Weights of a small audio frame classifier.
Training: adamw at rate 0.0016, 5400 steps, batches of 512.
Rows from block 6 of a small audio frame classifier, named by matrix and row number. Each number is 128 + 32 x the weight over its row's rms, rounded and kept within 0 to 255. All counts start at 0. Numbers have three digits each.
After each channel's rows are labels from the 100 clips, of 14848, where the channel reaches its highest value: "strongest on" is what is common among them; "peak on" is the class under the peak. Only what is clearly more common there than usual is listed. The data: babble in 24 made-up languages, each with its own sounds, syllables and stress or tones, from a formant synthesiser.
# conv: width-5 conv (model.blocks.6.conv.weight, 384x384x5, each kernel summed), inputs 192-383

conv.22:115074149168102131117154128149108138092110084138129152108109099092177130130134146118154133121084126116144090113130133192150053171112113135132184093108159075127116167155098131138136118140148070117067112099107068107131080143140115092132093158153140112127162136158142137106144097126176101092168172093075132109109136091019141123151152176147108120182040132139157110132048129106147168155110108085110075149088114099139134112105156110055150159129165128117089122095148093124111168098149080137218186171077113144102112137144127086088124137171133118171110105151144120161113161131130176112
strongest on: /k˭/; prosody: stress on last syllables; /g/; /f/
peak on: /k˭/

conv.258:137125095136115094164079104110124167109086138133102131130070121080136143176057139157146088150138151077118146122103121105104099092113150086127144125109082092136120141094110092165117137146144111157127148103108093108145073108107146112155165085088094135115121119079203115160028147178119136150097149137080106075088142152137129120109177137128103127126124108076097119113117104100060052136078119151097144166148090081137078129160116161087114106089142130154081137122087118119169155115128134152055142131088090127082162068121106149134134158140088137136142099144147086146120170044089139115
strongest on: /dʒ/; /ɹ/
peak on: /dʒ/

conv.118:147141114144118165095174102112089173139125176134115142062072155099170117106145116135090100151090108168111153095148124122107052064132154135138135128134064145121137107091123106138130127132090137137152132150137144156127137112131153116136111106117095121176111144045138000136080132201114171062147120104135073116144079098105089112084153130117146115099133127099080092104094077117175124106091149169162121140119104061147117119146106112156127187115117154062098160076159162145115084145115162123122093112040155073148130157149098124122132219136187108095121123078136137117091113145201116107
strongest on: /eɪ/; /ɑ/; /t/; /u/
peak on: /eɪ/

conv.93:119114093084124116152126123169170096112167089147062116112142110106140175154163132099137134138142093112133134127101086128140139166096107159138128160094156134135080095195130100132106180128124083142104117112154155089122117147107104140097164063104117060122094170121136135081099063151118142084156069122129114138075085153129147130084129147103071185169138165103131180157148204110082114121123105144133138132140137102124110108149167083130139108065145121194073169109159063141070124148093122132152065121107154149119056152169094126148153140141117156127168141116191122111129130092149132122
strongest on: /ɔ̃/
peak on: /ɔ̃/

conv.331:115100151074080141178135134156185162133096180133089105152145129157137117130110082130139134061180161117139105114188159168120070109072158122123099100175142155120203128135130178129128123132106144133141120099125075113082106117139090153158115109087131098138142154142082139118184155135114137125192105150161142085091145188141121102151082167172145121103144172115124106126176093134144183046076085105139126099092088095127098152164086147169088140143104161147180170067105131165043071075152141000147147152123127108119133167133127181104098140100126082140131146133128123166136195099084103138
strongest on: /æ/; /w/; /ʎ/
peak on: /w/

conv.105:131073121126114066137121114133102123097174079051125125158122120101148108142094088112093112129095099124115163119091132118101155142080074143140171131092128123142124105127158158075133121161154150131075080099063127110099149131133145100144176094194083173138127141100089107091107134151137126169158127071178120092144117114176104145092107139135131149121111108170163141125121067138147098201124072080123094166156080163096106135169117174052098144140102167162078138128114113136133093127166123121134143099083147135108140135133077122115082147147113177174157098109147103121117093141122087119
strongest on: /æ/; /b/; prosody: stress on last syllables; /ɨ/
peak on: /ɨ/

conv.67:139156110141116175116140143113084166190106092123112121109151088139048170093137153155161142113101103080116141131180155075124151074119144140111120100104151070152118116073111119084124090054107131165183182128177170113136127116102126147101115118114176100110103104194101171139148121103153105167117074123138133094125120139164111148198154155147113084117142142131155128115032141152167120138128116175126140110147085098156127181128210183144126148117150147110125154086137112075140155152113049147115126121143082099129101140102070083126151071126123137160139161087092124133141064129129099116
strongest on: /ts/; reverberation
peak on: /ts/

conv.143:205139151158099181098086112141112159148100117183135116111170159106173148172117080095141143116039086108058149143143118134095094147163126142168120124036144122158162138142130125091125130178124155126108148171076118114151090164169096068105115140161137171147102143148120089181144138078161154106124163126123098071103176119161075139086178124087159112102120132132062143148149112174115154182196135151117109126127164100137148172145152073143126163087128136112062168163132123107124168188159136166114134102170125113133088145150133131101182132164120161088114123115158137122173088068156106162
strongest on: /oʊ/; /u/; prosody: stress on last syllables; /h/
peak on: /oʊ/

conv.139:073150075067041096084173121144056167150137134169173082165113120101066104151129123115113164159161092184083112089077101092056138156119134172155124125114146075146081113138145101075119077227088083078114135092121152082105181095179078086146153077142077129133146142131099099138131133110026112107076125061169146087159190077091100070079083097115108137134153105119084171128151186100134099112078071153079113155101103168138145123119102164129055150131155131052142110178112111117163105117122151140198178147141154104109122133164147116110086147139102144092118147138090124052130131103118151142
strongest on: /t˭/; reverberation
peak on: /t˭/

conv.111:138133118153110087118094175102138103120160086150135080144064100081103061102162086151143163165147146142152092136106170117048128125124139079158170085093104138169108187159074062130152101142113155110105066147098146125192116137109086175128111128084119147145105135143096070077079170178069111142036128093102103158182119099103126074120131163123060133112147126136137031123128118096131117147154112070159153102119192106143075117118178084091169164172092195130158132154111136130108135143143134096047101151114114152143183120127120071148145073128108159124154118136151113060147123124139105089
strongest on: /t˭/; reverberation; /t/
peak on: /t˭/; /t/

conv.279:125139100117181126156134143120068093092090153209154117149142149142112112045093100126143124106115194090098175158041133126098136127112131112157129093150176147158136123115102130096136190139143143134114145136171130168089149144141202118146154103141057158109099141062168167124035085153089147141142136106126090114069107118070089105068077125159137143131157073139090169111145114145168163091141061120080166110135128152135119121135122090191154091134096081180180077158175160154114158073112131164140159111101098161105130102104130123078120151106181113135099152083118112116123188098098119135
strongest on: /d/
peak on: /d/

conv.178:071104120175069158094134164114110110165111106101152156097126111063150139146113125108118130085098188094164151124056150081128069148078101110091096092085042127135106118092105091067128105128158160097068113092133051173134135106126122099147104080082070134143015131134107193154091116130126099112167086110117082126154076169109161119134140127124116200131115106197174161065172073142179119072117164058190142169084113163150103145129104146097069113162147119137121119124049138111123119126166067115113122112085130096148113091106125138149096133150070171090139119124148115088140143102159119130
strongest on: /ɔ̃/; /g/; /aɪ/
peak on: /ɔ̃/

conv.114:153125082108090204181150133122120108102133116140134141128129103164156170084160144099042066097096128149127115122133134110106152117099104165099101145144124110139149164092079047141116106188133099133092130099145094123111168110128147106127141141110105142116096120193144150116128141144000082085085154151096106124121120139069147122123118069121105134134101108094115128109094168145139120089143127148061008124118072183082125099106055107135170120106102082168108179118122113103073141130080114127136094124189121121091104182149140125126141123192131190083072162135108142109143078114112128134
strongest on: reverberation; /ɔɪ/; /ç/; /y/
peak on: /ɔɪ/

conv.337:109111094116067142127155187151169059106139064070135099167168146090127085133114106080094111108104125069104128121092152113098165166094151092101143094143148142128128135075125092108139113076141119182081118108149169144143162135155121122123155140113126134132125097127151106121076137185155175149126158097113163123154055118147083162098142136104108121150129048085095119131118120126133054112189126155142106122088138104107159125135063113164132109139087162072188127123116147129131079091143107089130147137093158080115076118147129041149156137115096100094170138106153164101126111122159103067
strongest on: /dʒ/
peak on: /dʒ/; /tʃ/

conv.173:126142167184148082119127123143117089097066130164111123129131080076144057122162160088083168158078140167181147113135134058155106135139105124098096150088199114138150221055076145127077109130098134106095149086099096136083098117118161129108067120119097127109102075121146100138116109110159070139122114162077165140144075152118123139067070112119147085086064140141101153130135158123082139150125116141130105104136106107154158087112105107081093114142084156122123027126087138143198133104130188132126114151143122126103114147165140150144106091119030070151114090152125101128061108057130128118
strongest on: /p/; /ɛ/
peak on: /p/

conv.65:122174145066090137167117148094124118124097187077134150132156115181206089180073133131126102187138148219167164108129153093078156198107115137068172070076104143122087120080142117090091150145084181121149120095147061133143154134094158188107115115157076118107162184075104152159119093085109107108154184184071045114109102106103124138162076140103096116146123227092148112148147117124123163071106086187067147092163112138133139065118152102078153105109136141085114142132078101104084124140136152116108118158114070177112130160135106121078152071109105134107085109095117113139193074151091182066
strongest on: /q/; /ɑ̃/
peak on: /q/

conv.91:140110145103141139120127135174117100091073107142074093077121110084143112149066097060134126152112134049136148084075093080143136102129082092170131127143138181146139090069071122170072122130157138157045144096133131117093151152133151132178107149111100091166104128122183138133092120155140145120108169104179086129076112141117085095153172067069148109130102163196166130106091148138117105052158122028149091153125136128140114146115121136128122140178100123136191128043067092186089151139111089125163117096140102104110146047065134106161126148160136137071159056136113149111093132175137180117
strongest on: /ts/
peak on: /ts/

conv.121:107125109127157154139142124128115129089140112090116140131149123131092174132174124051097091174135120080124123091111100119091131136112154127176107154111061133129107085120090191125141143149039144143112178184142168181076071072186152145144126084202120119121164126082172126097125163134208117121150151168141128043109111184032107171151153082100126156120146084123174141112134142152137133130105129145138175085129076064149081110105132139120144154095091086134170073085104100151130174127116127133102154170152211123133151151087109131084104147129091152133124133118089119088083166175200095174
strongest on: /æ/; /ʌ/; /m/
peak on: /ʌ/

conv.28:123152099090102151066121089120164091115168141115125097141158019132089134130156134123091062116079110072140137122126164127113095087129129128137149119048105114092151162149102161125085115149113077121112082129083143103133135115148061152134176113142107125106106130128157126104096163157090100180125118149146139120129145141126116114160133111078112166101166161159100156144132120153178144142119144133094141149149108175124074100068124137138146131064074124149125095085127133146084116181079110148180148068100161080160080076106114071148111163131117138115116147101125103171155125157149165158
strongest on: /ɔ̃/; /ɛ̃/; /g/; /aɪ/
peak on: /ɔ̃/; /ɛ̃/

conv.127:126170170142107141132090090097119090133173114121159069113114174105149087150139095116112146140151147193173099148074096137098115090087070146133140111115078141151152142091125130069118125124114114120124126071174137127119141059107125119130141119160137085157111083122069135089082118189133138133100192149168090102080147134080126155153119100131104152073100179050149110078109109104176072126103126148094172134170105122136105129134097153158090125185110146149109112065137113103115125128149141143079153098151076130134104166155163150156108079105114130160121131092143117139096122070117064115
strongest on: /dʒ/; /ʒ/
peak on: /dʒ/

conv.321:156127124134141081137135128115102166069102163167121157110128173084148179114111093121169072056151061183170123105108158100166130124145221153140120150147103186184145119102072123143163099135176109093156120165098125155115136106195147162092168128128118132161119165132108124135144071106111178122134096121113122099161052075121092077178186166109132089099084119109143105087164145121124075124142166049131171066173158109127120100097074098139138159115116143144102186152077128166074122144121131147196117156103105143055113112138146157068114154155180110104129124133115131105125155157159131122
strongest on: /eɪ/; /u/; /ɑ/; /t/
peak on: /eɪ/

conv.355:102065106167161128086097200124168136041114124170141106156122065133139117099102103151048099119152147117111202055112179077101124160104126122144162117055126170127100055137171138147117141168120148142123161105174100121129124128034108130084110092135101099096129144156126064118142138103090110188142104122124141127125124155113121115156149125160113120154030101119125131128141112086087174038120167124100117117123107173096135108137111164123127128099094180181100090086165142059169087157150139135161162149122130135078141190146085141154186123197063113117094142097122112140131086106142104154
strongest on: /r/; /o/
peak on: /r/

conv.49:131051132177136093095108131104104125125127034136181142058144141083128127105162079111078117110137090164160108145129114131112097090169108134149143139072152123132152116094105130103109085129135042100140161116197139157153164104154080108144072161137135117146105115156122112099083098125137147107111133027108106085105095124153154167114128170095119094140094074061101122041101109068155093110143125138158099116116158147174133083109093128120130151129121100145125138085053149139113186114118127088084152098138138145126120133194107207075161169113079118084117110109109098155173138099094118116
strongest on: /t˭/; /aɪ/; /oʊ/
peak on: /t˭/

conv.225:091140072169101142099104155165171088108178096129129185110128117139098133139168192192085128164193119054141122135175181072105083200062163107110079074102132091127124095128116157144108107128183129120050135109102069117171130153086130114107120103134091136106074184114109088104124079101126155111131144123130139144088130171116115149137146148159141113155136084150146146145137189119117178133149183114078155133091157178141141141111108125133087149113122125149118128113148129114124099143083132159073143104087121111139132133083163080154162166139127105147168161098091139132123141124075055131
strongest on: /ɔ̃/; reverberation; /ə/; /a/
peak on: /ɔ̃/

conv.233:077148209128059165107123124082146082137148163135165069105126151084130098077149136168128131123054107140108149096145102111083148176125110090100150111196149162162128050096101156081136173102100092151053149049064198144096147096139092125134106145068134161149124154115096170101121173155104171093140106114149169133106160148127126174121097146127159107161121153113102154122148116093103187076156089124176114127102084138126165094130125125127044073158144194128168122149083144166113090137121110156149123128156148084123150125168155139133052189156083152161121082090132141200132145096119128060
strongest on: /æ/; reverberation; prosody: tones; /ɑ̃/
peak on: /æ/

conv.86:172152160136161114143038120115167093125118139102157086107159089104087104114130164156140121110118165170072118138141088136097147142139105131203159161063133189148167059071168140135128151103107107143158085162200163172119117155129101137144144112161165141135141151115154142101146181108144149067160115129144105175166138176128207119105167068132156099119156127120142093143141089110173144138115208117103141168144103138145187116124166126105150118112092152204125059102135121151146153110058156114151144113151164123120134137153109134164086179137144145119152113173125158054184102151088166135
strongest on: /k˭/; prosody: stress on last syllables; /k/; /y/
peak on: /k˭/

conv.82:080135105129137115107138136147116123192085059114143094072126107139093089105086132125132113056095069127129109132133099161148131123119095124133124122083157138095134152165107149122129151115107063116159183143125102102130144141104143129192153161158154111187094206118081107068136138147117150131150136115171171164132104168054120123145164109076054184111097085124140094153097126115151148173073143051141119137101150148125133071064082059132108208097125086135121138115115101156126111101073122152173132127091123111162096090164152121140182077152120066082133132135120086119206116150167106062
strongest on: /aʊ/; /æ/; /ə/; /a/
peak on: /ə/; /aʊ/

conv.347:189125097096095151166137092199115160068049165155156087139154110099122115159088138164154044107172088081107105137107120087116102146143128026140149096158115191135096113098139137153161159114108097179136085120126116104057118101162062114151126079081093107140095157119137128104141174165097152087085118118123100094168106075158143159102190098207185130118068138174128112175154171114091108166076122102118080135122086184151125090139126123104129183116131181148077154173077102138145125147086129141125142110146089160144097066115151143124131217125181136101148131164152149156143086119050076122
strongest on: reverberation; /ɔɪ/; /y/
peak on: /ɔɪ/

conv.360:105134132154157081142121127114104118138071113105130143099088157140163126122157120081098127113144113139164084080129110156113150104126137128145100182166111133136166124140135173111176155087124088147186176120116159161132098090176146084083156090111114150098161141169104106092133080163088142107117097113093104165150093130156101093167141111096066162113128145106136162102101095143068171116112211148196119135119156137088121101105121167087112156119112090106118156071099080131027109094134100044126122118045104095114108151130186145132149149128109083122100106105129153102089173096186130138
strongest on: /aʊ/
peak on: /aʊ/; /u/

conv.204:148080154114108132148111126105162109162120126146146080075123141122116093100111059098150129116165079124151057077096126107123132087114111145146115161138173201149130132089134127185108106112107126088118163142087117088112125128110105150154104089076129144163077199118134172127116148087068121115182130094135158158148114099138104056145078081149159150084150134152142129032088104108144078107127144092155112070171104106155150106135123138102125129139147118175131158090147097162136098110114091135149134077141152099146162113143136152159115092136102152096084169171152127090101124109127088171
strongest on: /ɔɪ/; reverberation; /ç/; /y/
peak on: /ɔɪ/

conv.169:074133126148176088128109102156112122173125149158117128163124062144139094118156158108131149068141101146096126172143118109210158086164113127132143185099163125155115175117087159071053119038167140158182120144161134157121074174116150139141125129092119101186096117086155054094077113129178177097108120120142125132130126095129115127081154127132087123108061143169132183139087081152156130093114162111150146092090154097097185138090198137149040176145105150084096100168118103177142101085094080129062103088077181074169135108116105103062129092091146083144169119154158126088100112150157076061
strongest on: /aʊ/; prosody: stress on first syllables; /ɑ̃/; /ts/
peak on: /aʊ/

conv.44:143135082122047122128140104075118176145140150099132110113098167077090133098113094095110170063086158097145144105129083165188131120119151157113159147127127129086157163190129133104128120135134145145074109152167105160103118085131124031113176102125108104161087098134128060094162218132122127000110091147117151102108148128132110111110144131081059120143132151121154080093131162128106152189101069123157121159123127104121125113117101145111141120098057145134178165114156113115153068166128120088104154168176181181096113116106113101167163137138112126131047114136121109118127027106205181113
strongest on: /ɔɪ/; reverberation; /ç/; /y/
peak on: /ɔɪ/

conv.307:107184130162081095139110136139117104145159088144119150116119115084106046115126127189074069134100157183162096140099135170112158145193134094155098108161099125169154084119130154180163114145121156164121162109099114180109056157122128210081155176200132097174139167116159161122130134101137110178068130142072112146102106101125097143116098117088121096159126109138091135171144110134160064130173100140135168078138099166139188107136118105139117104171101131136139082179148193145158143172141183098138084191152077149158134146112094127175146164160100126108124154104163121127146155110135129060
strongest on: /p/; /e/; /ð/; /ɪ/
peak on: /p/

conv.329:041081095123128130113133087142161087186173125105101147163129130109118112170115183126138142118053144136106132106146120093183133141086109151078216149113145115108109110188076102034096137084184085135142144112142190138143112167085123118124145078158130174102115119132156084108108138122121196099105175111141142131153114125119153121188120098051173162140139131108150164080133143152196185046138138107101061136113149137090117174120135100121084125133110132109093126079094111192173170065125125111137121126140131098165129159081086138143155119128174127153103043171158118133183042051087138109
strongest on: /oʊ/; prosody: stress on first syllables; /u/; /h/
peak on: /oʊ/

conv.209:122108153153121107091091090131145187176073155170179129140089130141081148071103119144082157142150177097122127127117103138122098075130159160120148046155098096128091153197159110197189148116183145062148097176105128121105123109139084181116155146054116093118073155085080130109125141116175119130191114107137172153145099138106135115145104093119108130163058159132182129115156122094163111132112108186187098125088237171124110189120123117093175162172148145089131138146120151072138153128119104088115106075072139139128099155105178092115158124133164115117119123115122118089109162137094132067
strongest on: /k˭/; /k/; prosody: stress on last syllables; /oʊ/
peak on: /k˭/; /k/

conv.27:090136168083141086094091117152060085066149136151123142127048078065126180121164125159091104090118117077098136131101154151140125125120069116119086088164104080105101122124147146123118120114137113077162084077151099155085114175121185112150126086085107098142084117104132172120137122173123102173090131102094097117158060134126144221096133119114145141076116092189136132174145136078095108127115169081108156079121152161170082114098183120092038123116138182113131065163103164139138115178141117147083096120097139093093077146130084138126126132193137117191066184155139126091083092087134066079
strongest on: /r/; /eɪ/
peak on: /r/

conv.110:158155110154130143140110093126127071026136104113193103127137131160125126097124150180098125097173070181172120166127131171098130145122080127020131123054141129102150144139119159122143118128160109140157100129167184071157069092116110133145129167136120180081119105139155121135154141156119089102169137081139184158118085147143174131122101159133053073131126144168012136099078094188165148139140169140106115137102137153108128157170155128104157116147112169162112110131092051181166187148083124067136109092176159065087125092131197151171131188132122109144133172200108096183140129126178125180
strongest on: reverberation; /ʃ/
peak on: /ʃ/

conv.217:099201055143102200082108120097154135106156078112121121158165112117141106149185132195085178131148127194113089123087104114149152120087110162090130081159061160150101145132111149168126075129122135095109136126115129152133131121157144108126100095167114124098116120147089167106114102150129142077152115133077115118132133145072079085159101174134162110179109121124186182130126109101137111108167054117135144073096106090129167102136143101164178124117132142122147179126117092094136111182161137081160135156133127145132069159089090102129067151127135163120059201137186087151143120159105104038
strongest on: /q/; /ɑ̃/; /w/
peak on: /q/

conv.268:102099123072114114128147158147134171129149104070084157159114102123146187159094138114142135136088148079156105096068161141113102119107162164106126122145159104106107220179113136107111108176094123089101106058095114074147127143166153115117141107105169076109188142092120152127128136103113149135108129116109157152086147142145055093129152132172089116178139151123147148139154145109101089126106071096164131150105105158124123106144099116121075138169128057069159068117114133131168093085088049125105132138167167082193103079185101128120092106165080146125101103098118124146156183139057120129
strongest on: /æ/; /b/; /ɛ̃/; /r/
peak on: /æ/; /a/

conv.64:107161066110108117160124193098117187091093163124122087134122125073167114124102153176184137162086068172109170138142178079143179099093166161147132142122104145098167148076100133159140136111129113115092165163141149178128096099153158082194058138128106128149098064160130153139161169110118158072149147137141168160116071110167179059136115138121166102137100125096127088136111180160082095156132169115102113160180154106157102168075200104118142118091177134164138154197119100118168118142154138110131095112138144177146117129158190135120153151150132202064152155131094060097112171119121111177
strongest on: /oʊ/
peak on: /oʊ/; /ɔɪ/

conv.193:129177118164149123155098098148073120139053091172086118078118164079167079146138141115084140089125131116074096118111154201103099166160067133191084149085126165145120099149149145116149103098115161142089109160067118141141088113146133128117133107142149146131113170114092153132117139116156106073123047114082101085179081105071119158112216120111138163167112095109120121115134111143145103136183148099167055143117118109186115044052090117137150125119161099153117139155133085123139130120197130048111049152119118158068116123081104105066137157146122135117127105135126150078101082157143146134
strongest on: /eɪ/; /ɑ/; /u/; /r/
peak on: /eɪ/

conv.240:081145118183150133097160073157097100103139141097159149091154114074132133186101195122132154132160180202148102132126120128133131160054072137097113113079126137134149124153084154132114111125130143150138090123066132163109141089081170137163143144097115132094127133122178124173115096095102139089172084133100135171113104089125083118157095074121153111179122062119124120152099099119135129172104149144096113145108103149090180119145076107138147101172138092167175148123117132122089135113140143091124131148122085117101140109066099053153131077103130145113135107141139121117053096136081105150
strongest on: /p/; /e/; /ɑ/; /ð/
peak on: /p/

conv.308:155062162126077186093094104099098141073134135111112082105128103141111155067156085093063122098125092132168148102048101109128087132141138100176159151071157142092113202139134070070069099196173092127070062120056134114122075138162112102081154071166113117098140188047158090142124116079074111132140096068128113116127170067172119153099144116134066103102161154127119113154164164113077100127131157117107180093145163103149121096092131130112149191094093122169073155092152105151081058089119109121114099077137146128102090136125098099099132143171166128082174163106127136121148102129157141162
strongest on: /ɔɪ/; reverberation; /ç/; /y/
peak on: /ɔɪ/

conv.83:107138152213099161084155107095183156139149103069147153088144109120140153089046156157146135101159210118180110102193173185110139105084109103144139186138134150131125112147164133181089152133154124133175176171151144120147155142137123144132148191168158141159114088144127121120163155120059173113098100086094142117127107194104116123076081088105036111092138151106049119117149131084067079151116195101140158128120129127169121131094152157092145093156155115117105107091085159184045111120104104149104113112142100106122122060110104121054133129025073107133115106157156097141136147118143138130
strongest on: /k˭/; /oʊ/; /h/
peak on: /aʊ/

conv.94:168149132176134163156090170119118113100112104140133108083170109117087107148172088086091064191145087132123129119103130066160107175082078134126125137141092163147074123181099076136117111138201096136108107097122091127139142113143133120146102094146125123106101110127123165120077117074130134187104086084159152141106139208118135151156189112158137123110084182174181119114117145112167105118176120048098126090091135150192169101112113100118126133133146140156107099059107133118108156117086058131166172147080162098073129110099080120097126124145172089141087112094116083108136139110130127112
strongest on: /ts/; reverberation; /aʊ/; /ɑ̃/
peak on: /ts/

conv.36:076138150149084180064150122097144136144117142130121120166143156108176186125126102059090117085081135069069156129120082067128124098106127103161163134083086132112136128140104162106130101137112120111094113123181187073134118128107138132070160154103109165140171209160115105087101099148121116106106113114153111128106145092101145096112155147200130109132200099134114105136130075135139119071129097126085108107125056133118157091050170138097198128076144150160159122174127134151134103161076140140094118034064104125136084088125099121157105119151190137149082173151120154150114076134133126105
strongest on: /e/
peak on: /e/

conv.365:130152156108122128117098129132120096139145091104155072104115132117086158110068125128082109102151101081160107096098163106134114151112105183142137124123117149125080080143132104111132100194105153127088120085156148108110084176104083128143163093092138091074054153145123141127093123108082143160126186076120149086073097124124114072116140091124188130070104166161141162136167161093116130115116117121198134075065078194071119124112179120124098130180081125093107146116160086110152085140150138146166084074125110050134070132126114105159097183115128113155165167183187141079149112125191172113
strongest on: /ts/; /z/; /p/; /ɑ̃/
peak on: /ts/

conv.85:094136087164131157161090172151100131104143164107099116144085162119140113149143118112134123110133168140123090145137150151140131102139056143149103125080157138097167126079158156121075152138179105110153156150082114151106115084035152120104112163134122143141116120094099079164123099146130100056117169193176175097082128158155116128107082116154135087149175146148116187091112150063158086122190067159084128050095152048152134112130144032160096146172118112133149156112141157131094160097066149163114092164130146123135174100164140192137155125123166113053092114170158148169093106150136116099
strongest on: /t˭/; /t/; pink noise
peak on: /t˭/; /t/

conv.382:070144078139123077108099110122115156086186116134200086110087122152142154137107114153104054163114108100154167134104113146073141140113156127136146122127062099080095159135083135162163119124077145095101138142120170140141104154069111116112131134115134100084114101076121126111134089113159105200099147122048097074201215112095120145196196155104062155062095128118107127139150115082119144116132098122166147115158190153141062118099171185081117117121135104119112142117063117167123061169157138125045088142103161144103092092155124149147175130079086116109133143094084115147160188118120144138
strongest on: /r/
peak on: /r/

conv.41:116145148165152153156068094110175173139126135117108140086129072151119074092130121104164068099163153150094098142105134082100053141097122158155128139117101051140093123101078144122144155127148081150099160067148116128124173095140140154177144151100100115111071168100123103122154081161121154079199066067110158130079186094154105111119146135150109156128104139105150140151063071096125130113153172142082066127111102144133121105164111126068140135101108126116089142137129135163157084105166090123090162130145167101138161145129132146176124128196118090078081123128113102129139148127072161155
strongest on: /ts/; reverberation; /ð/; /p/
peak on: /ts/

conv.107:115107149108085158067127140159153080129096116145090172084119138197151139095209092175172158167163170127069128166119132095109135141090082131127086140043072170143086131159070021067124144143195110113000105107127119129137136139108138109172115069177100105121124126116081138100127163181121115115141122100116166134076092141078143115149093149158130086144116125119117158111133170133160198128077170090102134145163107156123116119056137129148130154121104125167130113122130091171134138167149140149110143126104138170077134115068126118142153151180105145093136134118140152134149074153094194138
strongest on: /ɔ̃/; /ə/; /æ/; /a/
peak on: /ɔ̃/

conv.274:117116113116096140159129125060139162105092052055109116167114122107152109119050173103117106161162077082088115135101108082107115156137143121116073133160137124106130024118096095143156153092103123155147055130166121086068115179098144089109103133113164117129153122149131104143176121108103084149117139143094091100120144101167173083112135162116135078104095125167113082117094149169111142140098120164102150129127116095175131145101111183133119111133081179115155098158086102132101158139159114108147165145094154151166139146144064125117092147159096130128086159116099121132155133136167108133
strongest on: /k˭/; reverberation; prosody: stress on last syllables; /k/
peak on: /k˭/